Weights of a small sound classifier.
Model: arch transformer, activation squared_relu, moe expert_choice, num experts 4, width 384.
Rows from block 3 of a small sound classifier, named by matrix and row number. Rows with one number within an expert belong to one neuron, the router's apart. Each number is 500 + 50 x the weight over its row's rms, rounded and kept within 0 to 999. All counts start at 0. Numbers have three digits each. After the name is the row's rms in percent of the matrix's.
Before each expert's rows are labels from the 100 clips, of 14976, where the router gives the expert most weight on average: "strongest on" is what is common among them. Only what is clearly more common there than usual is listed. The data: melodies that start on their tonic, played by one synthesised instrument. In brackets: how many of the 100, against the usual share in percent.
# router: router (model.blocks.3.mlp.router.weight, 4x384, trained with AdamW), inputs 192-255
# up: expert up (model.blocks.3.mlp.up, 4x384x384), inputs 192-255
# down: expert down (model.blocks.3.mlp.down, 4x384x384, transposed), outputs 192-255

# expert 1
strongest on: mains hum (39 vs 7.4)
router.1 092:527501497480544481555518439484524516625508543507530523489477537486647478521550500446512434542471464412514428397394399472499444465399434478522447422505380475538503534426515494507493448436478501
up.0 097:519496552424478528450503608432452481474540381512545539422483475515440496508492387513493407533509619467524547542484485502472559527512529531514441489550567507471510542386522533460562481575509483
down.0 094:487548560566454567548474428401480528543496538377450479525412604423571440499511480502442565474510509443509441471442533483453430491539365500499554440461535453484533459500394489493533477468531501
up.1 096:475416504502548515560565500495477482543477466495508548577615481562527463553474540512476437434425500427417404551534421424468436498537589566495588487499472461430462492542481449480506569565516506
down.1 106:512444524476507511524551542577545437461494480442470514497486580558556461484542559562439395432394453534519538481544481466507499470509503483613576439531449565527435512579534450537550444486571494
up.2 105:390516486449547485424474505554541533411512507515474572465493548469464478500491469508478515454427529468472478571504579520527566624388440426443416523491471583475376569511501474565390394469525498
down.2 114:518448525611480500491541485524615405562575515575605576436548509480516499541442477498495412522426474513537479494505536608509513538423394481485486522432396538409580404499495490487393453463595439
up.3 102:493600535446495535429451570511519541465435523455447529524531475509466544455534421587500513513494511549443611479487526552482489438446479490558460519489544490477536483484606519482520458551453495
down.3 101:575434461450425474530427420520484438585465517483495514522524488465472511567521531503480547604542566464540460521532463624508540465452444480464527500471525492531534581490518474427449432487489588
up.4 093:484513542523494659474504519523469509539473607521445479469392473521556414504538556492500465531495468445424478454492440534489522421472511485479559490502370432463514522574508521485462564524472495
down.4 099:581515463593520537442422518514498539460594534449462493548466511490525550569469361508594526503538454424412506479505459437548452514517466513508530511540560513521530526543541460664557556472618497
up.5 098:474566431539483513581402538520407474563483471578430506544514460486511439533586496506448412393546454547403472456469484522547357500590518467512480541506460445507528626459593583542410516458543491
down.5 101:571425436482543470574463487507549393406500515447504512451483450483477478443492422403498384505458491537549420415495512440510497439497486603584441441500552488496607552534484501533520539493529514
up.6 100:525550456425541497509539531484597491482475482442372492512473501593493467442480550450514449517445496540427557451569420355500495618478461423500494532576497484558543551419519510389513408547504536
down.6 101:485547529473445511506509535536533495451558573572541449535599503517441386487542483487538512451492495418397438584568442529525528501491544450557523499483580466589509505519488500542498465536580390
up.7 101:480476510457512449471448509611452484514546631478525416459529522420480446447509489413578544533512572517542608461436545516526476554541536520435549496475548530544589497489514503525521671436485437
down.7 107:458456474514511551419476544568571386533484489494445536466489468626525523569553431561522470468635563513543502489497503504516481515515568460410528568442507438486491510446501546406440482462510550
up.8 108:509440557466572472508521422456644468383503519411551488565409408573546508553490444472490453444522589534583483490604493448448454466457417469446479543519517539541428438483428581467455490427554513
down.8 101:508465541475501420658517615479450515466475512487509648442602584490533543550494469399484444456389540508466496422530613431500541472488459543379508439430466454429484479452522443524558493429426408
up.9 091:460457515600493413438490508499544545526482568444546392373540563639442547525409537365422561480508525557474507551483598500563483559515535465535519486437429520511412491520477525502514587604464473
down.9 094:517544532542524508497491535508450537508413507544458445544601535505502373502438485504516502584530484538541494516518510550581455497435428552526456523449517467480497477458437328481575485503535518
up.10 087:507494469481549499421477485463557502391540532490515516484447375529489450443588462553464550477530446487496459475551515517475441408646491519451480535531562432467536443547485480504515521525526472
down.10 081:419500503491516374506585411487475449497568441539534497526436517528470512545437550445426559490394448492477516501442449489494517511424479450466479499449470551541484501459529599490543515604450499
up.11 091:508572483587468429482500644537537468526499418465486502495609504451484458548502546440571518483421561439671508511579594557469510486508529485587422485498498505423430493550541500421536417531467527
down.11 090:543436570482601489557505538458471503466527498495538401433502577565527575518497430457481498525559483615538549452526520475411525535367467483518489424599639419510508525453503480511508528443547442
up.12 110:527473458505495504441494503495464413478416550570510558481528483570475541490432432432458542503536524496564517479450443561530494504529537498469484367409444554562577515574512523395573374516448447
down.12 104:438521533482519450548521588388467530477513468484666454432551543577581523581519484529502472471504531527414579500427479508515521554553509499533467482542462473355602466477504474518496497518559524
up.13 095:472465451517536519600459460514510588520453505530631447479445526560535564637434553527548468494520435455491539513471509479555506487583490545509551470426545468615530505536541554635509427423503465
down.13 093:543520459513482511412512557522512408532561498537433582570471467425500421460444496541558510446443505501419548398549517489472503553463489474546476527486434386438591510446456494463428516449471533
up.14 106:520560355485524515570522603520515459456529541523530496489369485352486579578479527484425445434546443565489501547504490462518596490471493605432492467543389425451531575508525508467529476428548533
down.14 102:507573532509561455484523511452504531521520427456475517633439544441492467472543518600467564525562549576526537483471509534532546476478575542473415514462514464441568429576405508430495472606490354
up.15 096:472474508472565438501616522471436487505468503531403483452393467588495467498542456476521454479575512548423509560412519487503530447519457550465533498509507524599582501443471552483438521460447465
down.15 100:576478525549520532539433444506499480458534549485469453506508385596520536480541440484581497415555459523477410527571518494619518481507456418530509516514572475462441494493476448436523462397519570
up.16 110:505579510425573498512464562597339504526558570530520509470561498472443412470522469500477490477528501482436513438500491577460410372535426508505484576538442471491506478563451567483550432631566526
down.16 107:545491455553468422460439502493503497443537430527587487523486508470525563557520502544530473484497529412553500486490514513536483483492463498516449458456478488442425521521560493460366632436558408
up.17 109:427542548600420484509578426484486483525585498498570496502541412445495578547440480453484459582541505474456397541417556486525487485392510631458520458391414590543430589509494525494535422523467499
down.17 107:488538515614494481532579425482503549551536526506475567541516518502536392539548526430525528433444555446513581518555573483495550545547462542351473563510498546486503470500592536493490450510567526
up.18 093:521448592489514567511504515488645499508467469490522506468458489459467526581455545586531443512565546556526527583446575440571454459503538483516479570511436413531487470512445576464436553484529505
down.18 101:420461517536589516560454487537483570559441535599443421531446528516544456460642457441516556485328521532426485419605463544417552537456437519512480522564449475500471581540424531464621552540458439
up.19 089:457461530533451538512449527485384398551465605504529585505556482556476527591451596525383556517543457505466566466499464531548528490601519494418449532560579473515570469617590574434526429451447450
down.19 088:479560542584558449435531515483468493451604450483502590514404559496531521504501529560540490492501434535486594473549463484516508534566485496463523452437496486502412545514475522457513499488478463
up.20 105:479431510541506534500520474583429496499575495492500484498550649546489439402489530469571558547432593543536488529515511466454547514562469492429590527529432432500495456487524464585452466479409514
down.20 108:496489552567500525497427564453500468553491420571431513537435435484522513530438603455492597503489551494531489532468522491418592520445443503490464533498453598546474516469547496402480406512471521
up.21 089:448530505566520520510434474546434504500485518521511577593490580397437484543442578474516605535480467447519487470581516461486525505532452469496589464521607528427416491478501553519466470512389549
down.21 088:542460479536549427496471462501498474562459462535513479595460389455675530499527449532469482590487405540491535548464509488464436542515584605544503568382449463558506613493414540496499537475510491
up.22 101:597484494523435390455434438507533447533476532494487484460492467478492511584457552556533489478459478400486445478546505548484506428475531521488469372454499467461580361433462499425476504560546467
down.22 105:497511494553553483464485392554406537480551463514445535463528492465474418450489474416531512482495521458477486507530470561491477507531508504520464466588514424412450558506579423485448517483495546

# expert 2
strongest on: the note G# (93 vs 39.9); reverberation (64 vs 29.7); tonic: G# (61 vs 8.6)
router.2 103:493502534550563509559551556552444485540482477470503483423380468509502449476464434467564536510477385483504493464482448486509436583472467458419502398496494431479485511472427478464403454471479498
up.0 082:490507420553383460418563518529531478439557466591516411459522448529456531545577603527540500493497466505549465527453468559370489440535578459430594493474507474536536584501471527447487523420598541
down.0 076:496469526530485554482432489440559407585508519533509525524471571481415598459418499496499461509539482427410511482553475484457512502402452590564495577575564543508321508511502495475433443492508475
up.1 099:541454482567478522434464460523511460480550512499457545470577457397441552457427567494453515482520461492470495427463502483520497501496469546479601485436526558442555475487541500483487441362535530
down.1 083:478566467492463509492467548498544495469437403558533521530510547521611479432534567462518553556499538391523528467441475420556407519489544533547482535515439448492429483426484459523602524447502496
up.2 101:513488520503548570531647555507485539449529412421555552511557562501551452497416509476583505514517441524512467475510430484523505496438442459523441448486481516498484637513520466447540483527504488
down.2 103:549493446603492582514591528546547441468528508420527579455606526485491453424428491461505507462486544451438494493460507457574498527492478439524535502536482452483572555506463441558564446504488524
up.3 099:475516485508519520464549527536530464504454500493468568450510586456492509532461471518456520533444502438528491507520426502468492470490657517463565464506485449459498564450520478437566529532468506
down.3 106:504512510520501477519523483468436495458538520430526475503450509429517471496567586473528435459497457508447509505463520525429517542530579589478525442508466513557481487510526514461519580548472473
up.4 099:482499561669514506479498455549520495614505500538481566599452537492471471509432492454491550558485447531595565535480409429479413466510429557551456433459477466536497414447484507477372485561483524
down.4 099:513598575443546532518429567478596521500441411524415495528541563479521464522481545535451516531490470469462592542443459528536553507473444429518459589465540567558475448486471449482472536503538443
up.5 096:475570519474448429537463481480563414581458504525533550509474480496482389540558514516429561418565500558485488468572503453526457476506447475488543543483453574428516532573473569539534499533531516
down.5 095:546434587511477466546456571546445443436537461469427507442495438480541460505519496413528501471388449501565523545391612562475510534496455540451505546503420450406434538433477481523530537555515494
up.6 083:556440567466533591477558512432489447480516524515437457491555530486440472654571531576526560394422529623556501626512521464509501499503465431461498536502510449519445528411563569426452469536513506
down.6 083:485481559539459539480508410454413526565587464421566493462527542470566451559496518531526469576513599497566499527559589529539501432469472516508512473527415502506483492485466520522564542556452466
up.7 096:458521443489520470450477562488485479509475574516526484576484523467482482568450510489465517484499563524535457506502530503554495613497520534507533412549457442493568477558439484544534459528491542
down.7 092:409552438528524522499486536549559447524388523459442471512486462489530499556463448549628500500497479582436487508492534523533540516502460510511551467425478521479435528432523516453528536498445513
up.8 103:560472412536487512467514524520556566465431518548477478516534475478571436568511641467515464566509531458517405456493481506533417541529627550519484422473489414591535501524498435486486457558498539
down.8 102:490562488462498442467530503553546536553473498494506458532511536525575529541540447471513490557438517487548621450484445498473579513495507493516469536595547541513463454519545458529525410499503450
up.9 089:523535476547481467453425478504505487490463479583547395428383535505504445534443471491577399587503404508465576404502482478531425481449484488453548640435432390442540403557429480412556501586572587
down.9 085:529500513515499573481520477496495502447533559492452522435515570522454529487535556477503507496495559478451442577600501500521471521484549597453513509586551413466523598474539521486519500520473495
up.10 101:547413570505523439527398641504563422643578544497462487520529548382590603485524429526527565478533459540501582380562538511463504514632565433512463595539526501510562422485526394574545537447479492
down.10 091:498532396514518449474517480426487533495510545485517476551394458542547407509543475505331494613570572564547430477544470604397372478454484525477545518483522450530543575508550538485491532391491510
up.11 112:586427542575506582580492454478441504409548477468531468369584496449606399580447567479493468590405499437476469412515430560519558521478557535524604499523522419519550435424498530462546418472541515
down.11 111:489534490467437572482577440456459488456516482347537491549502488463449440556513456569483474596507476545479461530454447479486539550480516454390375431512425450430508430433492418492579539550510405
up.12 105:473538554482525496571454532533444479512450493427563559522476513570498522450490543457503474490470457397497507555435400539462570532471517537457510502422520448431508469414431467471433451507501531
down.12 111:592473472444482507502634582528599537476514477504543553522481474574444562529566575455506391404412450500395428600465453391528512511443431488569552529486570476462598409575552439499528593432379425
up.13 104:459448463497589409389486572617531482401544539464590461434513481518574596542456505576460564522499553657568507572566606428502509459486439575458496372523344499461487460433504446509493478426544432
down.13 104:572610465497477509488524540501468541576533515512550442391560506510551500491500512412525456531509579473571512504519495550512536471505498497379432522293525429389500505523533469436484457504478415
up.14 097:451482574453476515525468639569525503434515460459492492454436487590425501613521409477547493462558605457485502472541450505452540492497492459484533458521532451483450499507436418483526431599471459
down.14 083:478499399440503536450488525429610534405498491537469518563487488505514523472515520452458431493595460467509490534576567469553552464574391636541538547496498509433529563517505562554489615495534540
up.15 099:506557509643475509480453412517525548467579470516587545419466588551509485547591552540466373432417459501551609560473526461503510512545497507470470476455497507445354488539515501390489592557489534
down.15 104:453575502564451424478377502472488413522566534451538502534558432546468429520477522642514458472541524477608483494532505470609541473442492535489518546418444558570516487515465454480514524501539420
up.16 098:420501479432510549542529510458514610571470458398513487496460545487479523485474494454461610529527371459534560570537569512454582538518551456439452480410535387538497484483410484556597519539474526
down.16 102:522503509560503455512567467433520444546542601593444577452529617479469405482459577517641450510543501486430562440384495452517415500476509486448467483445413485518439438505548475488592501524515480
up.17 098:510465475499556552503553515438452479492536430533485619482528532412450468503522480482510511510519596512512483550465439459572407509514611497490539486526524445520496549518482499432586484523460510
down.17 094:452539590529552486537534502563514487470472403558447525561563444450521501542505471505567473530553545617555523555510478497410483456481541478514490486538506473552549465526421387565423405438480558
up.18 096:431472528546513531466540576539488532531445505495506456555501461425472504557435496532512612421485516506560539548416392537628437544534455439472472421510533497569435500502464408509477528517446559
down.18 092:573461422486560539505534516518467523466466511533506527487500443573537532527489515416503472492560546523506541601459525525522407564536445547415477550584540367517562548484481536460605519552530495
up.19 097:561473472464525515616485486530490488477505488482497484604488479482515527527527473587544508517545464435485514478483468420524445538504440509437586504422496507463592497529582509461447471530480510
down.19 095:554535559556526457440495460471426533536360496519513497464452565500496432534488388494460515556540454537488383489541476534582498548482557535526419494487495456558473490505467443456560536470480432
up.20 114:477518548501472447591568475483557461512577493528441470471558483668616430535439493425446434478506515566466528516569521475536463522509423499488439374406433457416503423521539456458462511602536474
down.20 118:514501567454543596549537565513437464516518501551459434507521490534503549488519501565465413584515531531553474578478514565450471606537537528454409448403423516432475558611506516537458552544538506
up.21 096:502564593586547546602507451519454562437539431487505430549559397545516464427507532552464440470611526477519519542506442522448496503533572556453475537423511491493443539537369584526384483545411500
down.21 099:551568548460446425573491475431431498480430557571444614487538433550587485542442501582417439494494529524519499534466545499489539492413605512537550492533568504491483418528391461458520460471542492
up.22 096:522462565505440516490497436519493532567526485580461504487467583475551457496453646566488428462544394589507484445431519439499539476505507553505561411528524439489472504478497409484441444555536491
down.22 100:506438481596456514507417483478489468530483452449556514534535572491466575512520500513467533553509516462495507493377475508489492527478582469558453521466507469539381553444411575539517426480479437

# expert 0
strongest on: the note A (72 vs 39.4); tonic: A (50 vs 7.8); tonic: A# (36 vs 8)
router.0 116:551483503516478470515489448452555456402452427541441499522559463477457475522489502504414458449496495511493544486484555434530566444561568516541582493559544553520516515463586454488484560519521517
up.0 091:437543464558440518522364583540536440423537429502579449524539442568435556561506517559451447444463481540516449453469534475415610536537496533437547498527562515489402492541493480475477527514462461
down.0 092:550401491500478576509600467495441622470489512489534470470454445432473499506424411501481537530445360542439519455476466492431535450494505475496464479522615506459442450498470480463511542447644498
up.1 101:509454541446479480524510519551556517449495503493503481516551515549538486519537426528513504493432474545496491550603567510511513519516505498451490478516516526523592546509498452538540437544475516
down.1 104:477560511441488535464512441427467517524509526422484475464548483496359452482507555488461490450458424481401505555505456502487436483488488457498499481497592496404508520482553483543502516555440622
up.2 098:441555574572466488443540491483604500495536464445535490513494393541501517514410533451536586513575446530473419513495444519478486545411443507504581469495461427468505405601497514495494442491474516
down.2 097:469488474496510532538403500399439462527508596500579528576591498406440523567452520557433532506516495500457553433422486481566476426468554525442476512476526449429474570471522444478538532448428443
up.3 105:473554460431511554483435423532534468438490528510523562506447507445375560563547426527557516560435557429462497513441523522506402573486418449544503648550478537551500568547543498510469492519555495
down.3 108:367536396603482432485547572509553573480587566572516502491550489409488547529426500480524507497550455547510460522530560460452469415485471511608447560509467519435442476581451495491438533506469456
up.4 099:512505534586490546498442382542464427448571464347498441481423510427517434426508452465505577529579460658464497529521441445517491482501534490516428474501454495456456609526455500530478487514544451
down.4 097:557554515395454443487533546369581528478481468582503425434447438482505555517568465594494511533599467431437485571515462528490438424580500498385502547401512542490493489539499428478483583473478409
up.5 093:518481525463541519534471554480466499527637567576478487443445467474424524529528493405486510600467540500532499564496479570524473505460532519455507491464526464400517496457466546370579507543531513
down.5 093:559545430493533398496469467431517446454578528484420458513501548449578522530517472486556451482561523525561571571562493496503444501507472520512497421469504446585557465572542473595462471507502417
up.6 114:515544492409395541519494578526549453441501570470582511531423552515532570486531469579448484536513502523467533451519467374471495552487617595476424393561538561536414543447531514479489620408451479
down.6 119:512478463508403462553490414577501483512604511436592562486438451410493438521505524554501503568574578533532554418537551397492336563409465479495440536509484514594538482492517547462477473505577427
up.7 105:565498461451478505504495469458503494428553472609504484472513514468520448632476477505464476445519465591412501446565535510489534476515451477502423454483571473522578515566487492511562531515590459
down.7 104:493444512473483485518492426460565478512526499533490529518514503481507500506512460513528463443513544574540479537504435564534561403433488489549628518476450484496480473426487513562467532484480458
up.8 092:458536492487584563559491454527471532441507391554498443569464441551492460433503495453525547526523500547501606477611433466535496557593589483426487477444495536482468556472567407474475526618413517
down.8 093:530529492475486476386471533484458491531391532493447466455470530498515502497592506440521474469537438490372507493525525461492536548565410407508519440538420465443531451521533581539517519451456462
up.9 104:526454480486464536494563414477456427417484473509606534527502569517539563491519458521482452407572452532426499633450433552441460399526514538405478601501477524466456432514517450524595394488519496
down.9 117:410512516476537543463406475380407521552511508501515572497475495488445570581462408580513516432419522536501460523492501491545534524549596511478533498477466488438493552520475607549583503493494435
up.10 116:423519572542481597469483508557443475486523523458455484533440489530509469501495453535530616546401526469449460564556464512506410546544500546453569474552491465553546433531528452487450493526460503
down.10 118:571504524569538572450555532614426448445464520471385481400550507447524511431555452416469382535526520433434615467508524505440493514494544423513489546578512448526544486498498472470553534505456503
up.11 107:488479499589451535475466569475456439502520471521485370559447456472421635451497495514450525421475485509576461419484521578465555481492419447580495549440512460479416465510406436496474488557471507
down.11 109:615552480433327423438483420497523451532480411539551383409535446474489408483522478505541390500487527467511566537455453700484468480535458515508507487478514392518388512436496513426353487529493416
up.12 104:558431455566510520538481540457562482480510559514589429427562442480494463527443422505449498528438595503494377565445493442497582546390488476447564566446535414503389384539475426484504402556540522
down.12 107:565669552552611535484490404401578505503510506503468541506526514467535493481483593459531418563648456487503456487506490444510531453537426526524484443541536432437506491436514597489534547455470431
up.13 100:467462532553541511465491517473450485559523485495522533554487507567545499499570339547453466422485428515445537629394433470484544523547446457471544494440480490460457556599524402609551473494498395
down.13 104:621518583504509527507543465477472483386499506489431561507532535501568559497548563464518402534452446555477551473461511436471458425540491448521497555497412532518570449473400534483391538473470496
up.14 099:454421508537473519511440577575520464472501519511488538453473539571552486535525481537509572584489458477520461416480508444551431413542531525551412524401534569510500495449525539499456519515514505
down.14 103:499500474494511521455449473434445497496585517448430581510574446502519536510450440524438517381463523456551469484467460437495532579454505476606473418489474497488501528472512413492516499455476504
up.15 118:505475564462524488382499543566585477473487546599460521559475505538415425555586487409522473439477524474518502463501426439460531480537463517624533484564493499520497400455469568547474520475524478
down.15 115:526498499518435534507495499511433481535580486470461422439499523500509529538534413510500475536489467508542474472479491424464534460510527556551490490490456432605513421484489489494575591529448473
up.16 100:453513516502550534588511518606519515520492500492428569539559526579482508495563587464663545470469471502506563470507395415432477566441581513507493505439529601433574474605530481485536508458486492
down.16 101:437559457562520512439504475477544540468552490395475520548574516520485549512490470506448422381501459424524537503413608554479471524423603512490523537532545485498556443460502436469521595580404574
up.17 100:494492501518446536488452542461382388488466460513501501464488570518510438454506541404504586561457421490496567454492450507454531542439530472466488541583383460438504455427524607423464513556370438
down.17 105:529574563566589463531546417486465359470564572402501512593460529515472505536388445532458511547469464469466590502534442506552473512518565478473503547580418418500584555467517519536513554476524461
up.18 091:516489479442563427568534604528476510455507497486482502509485495446464435477538508519480519456531532495480581581590510435542544483490537425568419472451487488503429524453447523623564542473473526
down.18 095:532477503551407438480519428460503523536494546580532564560520470589563565445500470393502491480489611545449459488510602533498357515474494459521532481506485459502598477525443439441493563475472497
up.19 091:423586550398474454561516514511514465531501403588490491524417477552531524566518554526432427490568447461569576546554396468546558631562459452481405463509404511560472499464456485521457575476482470
down.19 093:518472476535592518534464487534529511482536475560465426420506568496495456474543462529565485546552454515486525505539487495554523488446437434528532592509513494539504437532588534447584518417466498
up.20 088:543536557549616513442544551563483545595499512609488556516594454498419546507533439438453647472539488463583510454463432606505531477494555631494506510464542399476490443532526539457441500474499459
down.20 093:561590471510496583464555611510534464540527541528563465612421499489531428552489457490453491570465543480507542425487619494462519433565452498460544565476420475441525544501422498518572465491520470
up.21 100:466511521574521515530566555439622413502488427564485514543503559535481441649506380462446484472486494517510557453524458437459588419563518521498486512484506518641600545528513514495441548572501461
down.21 093:446544459510436490505508566547526554510473536467437452482490561560584513574487475471527507527502536534443513546549466538467495401526524556482505500499509510433500562474470483571544503483523503
up.22 113:549581474438501537534509462415523536517494460592484580582515550469516537546552542422519490492487528399469525565492479443547472464483475468498477471481531596528499472588557504495427384535543502
down.22 113:395543445574504482500522485450495433509546546454410487479504480408485533527529493564546386473576517430499400520515478625501497502479543447575482547522483523511511532462626441425582499544541418

# expert 3
strongest on: staccato (69 vs 25.8); bass guitar-like (51 vs 5); tonic: D (28 vs 8.2)
router.3 086:496552524514508542409518522503406502576491512517511471516610543479485593469534491593545554567564555630558539569635519605490546494524484543574465656520531494529523496545524547569557511591573517
up.0 091:439530545495585548515541596523443492535528487531468618491578498531436513476497500430434532429528589522413474408390501500520472519557454468493520620498490470522553529552521492497462471474544434
down.0 079:460516593461599453484496506449585553418463457524475466559563503500427382527451534609566555563456497515541487559567464470434499494500550546444515513541439566370577472524562507505452470498473508
up.1 092:470504469533554517544460556544462618526502521514378599503496424492526553471506537452375443442523511500536542486459443562430538501446578436527485494497528442452517610545446450490524456481487490
down.1 095:432507611431508537481575490463548482535489474513478450540478539446511452497576426492466458587460511609404546528487526474461456496450498474466473466546512604518483497560555594490453458559461439
up.2 103:551508450449511524446538439477419509502484470567512563496480487450522479487512487471469530556427582559521503503535485487450452503533490499664483453508533527551568614560463493522462488482449470
down.2 098:600431455553526535481516515444445561432552570540599447480479535494409459551524543492507464441562473459590447473487542580541519456562454493536466518462503520528522621515575635521557436525474518
up.3 095:538381516504459451560493450503502453515503521500614519399531384479511547517501523511452491449453459467546548347550509554483501482535555504458535398463549429473454532506499575493560471426490478
down.3 094:499566470459509513614511521500526576557523509479535499540502554512526365530410475516506494484467537460468439440472492462509574546477536491548533516513492508501533434444388488428493447505552510
up.4 095:581492467467560579533513417541487488527539540507537526467579457526508542474489373535538509515404533484558489525547452531500490516459523404450461535442578447439565555526459421542509492453459474
down.4 094:434522415419513506508476590458549501498521556515513504484427492574552455537480556491425555546500461496582475516542485434498628444524468514389462488487537449406449466532512475475459570619571485
up.5 098:474422470570579514478491576473500508570486501600524482515544450424465557525488501547522521511442469458570556466588516441474369442485505521523524505484508574580647584474558544513546449419457537
down.5 089:475496500569475477437488406557570563567494446501512492559474487582463505541488482467520579503370534585515487569538477519468463534454591489505474477582470485584519466458461560546579489456462428
up.6 100:562485486515463479520419510488559531451505506509560419514503450535526487523460491423477463466495494466561441535487517458556428588508609488502518417499581453493457498401480463549458478454490485
down.6 106:507502444565508417541459431465479517500463500491497446531512502395431459485468516607449474445435470509504503452519467515512384571534484480499467501431449563498535490571487459512541472459543445
up.7 100:530441613526554574515501497499555468547492536479553446560498466565612491563520458453518414487526501470504609594510454589531499556538430518551515531573441471474533415561471477435507522444521522
down.7 099:440559497510507529507557509531406578469505500605449463570460565587543496570386481509476624519530463478430483441550556467489445399551529478461463501541458492485470373425517492546518481435419424
up.8 099:516536541463536428490476558482463499428511542571551366532409445525505429481579487533464519491487435465461496392491496487475544456493524538458521618476489515470501488523528492468441428649522491
down.8 092:482478467480549565527473492488439559507436540447445510507576527499494547462448543509515519518495500453516440472569581482482490521511526511464550445497423446454576533514543464512549495452466594
up.9 102:460531541479500530504515621527536539488506472460522515514512493528454473560463497475431505401502535498523505516501489604494476560361496474466424497518542553427508465474476527462546445488490465
down.9 109:488639541423486446527648549502486545553453499424467467530498415518492388533495504478509476498457501368402597448434573574485536595526477440569475545434477501559514471543477497510530405460453542
up.10 115:498379459429493593535554505433572515411538454579570532483637521507582503521508490529477470536545500482482469500545480431569485442517473517461478466538429499471432572460616496463548536526479480
down.10 111:450437528506520525564606605423447593597572494514496530472507489584486481552546444590473469577561549539554507424542523557464528400557486549474393459566500514507444352592479488524486533495571498
up.11 094:517494560457497545591527502543548560498478501513593469569525496607417417497552470486539574442468558555460485502554437535504408565405502585419493441447509505593533482507600447475380484543437410
down.11 096:484500488441518547552525544518441420482520488506558530527546513551444520529517525504597428491579484455491456510538438471556575583421563444577488488630435533488502536421480566580496522579515534
up.12 095:470479583522489617471477464500492443470577537492475494416505525498595546549470555520544513399517509506477499496467537464609441557589543548506432491488397502626442525567572465463620508544508467
down.12 091:430491518513528542453520493520390476526510499532539492474526477584574513483508469513504481597448507520549465548395489382485565505474515629419517461528504434484617575517482524475453516459430538
up.13 107:570542508523531469429398517464524535482564399452473470597531522533479462492496448486562422498503506436572569546579573437469476493519355478525440452470585516511465522466446512544413503440568525
down.13 102:504477483507554544493496475457508457436444563481525396418431528500532550497454487507475522570509550514457538553426466409487445432494526404455561542460473505513536568555519473490445510511415475
up.14 114:499545508580499427502487503477515492459550668521452535468580524478512562385487513493579458454444403499529447499467545559556507506450577521528437457585547515438538411462507482507482588470475489
down.14 117:514508510454486485511389467414597427470428569508510487417495496536521485531531512541503585493441550462526493438554553564524539510511520482529593488527524403618482544496547452489623506518541436
up.15 095:464475458472585551547471465520479444490540410534505577427493431600471560575485532397519478496488526477528531571520554550485529462479587537461457565502433555493553585505570645424493440420432489
down.15 096:416523513516462559461505454504482429456383492488512525556588537504445602383494505507513591557415457534553457446526505385526586501510522527477477536435465424519571371526536480484533489552600497
up.16 094:572517498529507499490476567541448556466491558497511571546564484480478484587492490504491473552487493528535481498383527502483483422537456493517578537538501511450511508490481468504517491539484525
down.16 094:363538474515412441634537434466548538542480530473500637379496449527381510448550523435548624485508378549552503440485394496509534457409554513582431589583468513536495425499513495481467582573613477
up.17 105:529497390567509412481425528533456523532521478450465384503512533542436477462518603487486488475449473580535540424424450476486544450511666483477438518423560509493467479431579521482498533614487472
down.17 105:531531445440540510463521490544493524489427562460580581534451560529479499515485495470512426528422573516494409447523393539468495583550451520487445458525422416496448601483437502524537547501509436
up.18 093:429582489486545561554540627511550525577554503556478521515537482486501481475417504565438565546466455372477581501595562572468480462479451422438455487505533455624516488399556499448545534523455474
down.18 101:414515489440514502567543520460550503477436432511449499529531569419489498539521495519531523435538473588461554557526458522481445536451459448552458456543477482558535539548464552474552437466452506
up.19 092:519422476486474503565520579519498495512475482514553449538577453570486552551567549485510528443542490690487486540459447534531562531463498503457426479540511487517548461588473531423523577433515523
down.19 094:501459475461511523445551584466557609515527526496496573509492473453490530526529450496511521501523481444417505591519530395435460564509500565462497421570506516472426501567476513521451621529518481
up.20 101:466580424552389517525543504510493522492553478471493467481601512412536458519475488439511389534525449478495494471571594464525427556447480455462455582462538435468459534382494512568504587493472473
down.20 105:493501552523517451535412591486539539512525361505536511483464457456464579528517577501559515446504525487504567425467480497506390558484503462600473531529548457573493477498522537490515416485424483
up.21 100:406495418440497454507441505414447472473444452484468530571472469499436491468459542496395515503508599558541514576549497490530409508458459480482518489484458470598471571395543560423504469446515601
down.21 082:445506513507571475514479451501516524550472568460467534478493447534530517462441445538550433607451538521457497422527487491467548470563542355427442525512387537450469473526595520501526535496489530
up.22 097:493486491439518525527498418608575543511529457462509482457495549579526474531480571475478522483448492505574556568482548560443441440511419521545557511420428496511506479535470491494515485436468443
down.22 102:510555520589508537519645516550569457470535409547380446445570476470459544487483546442465488509453549569465479449607496484460545547533496581537444517519477515543450554501394484475527534549492475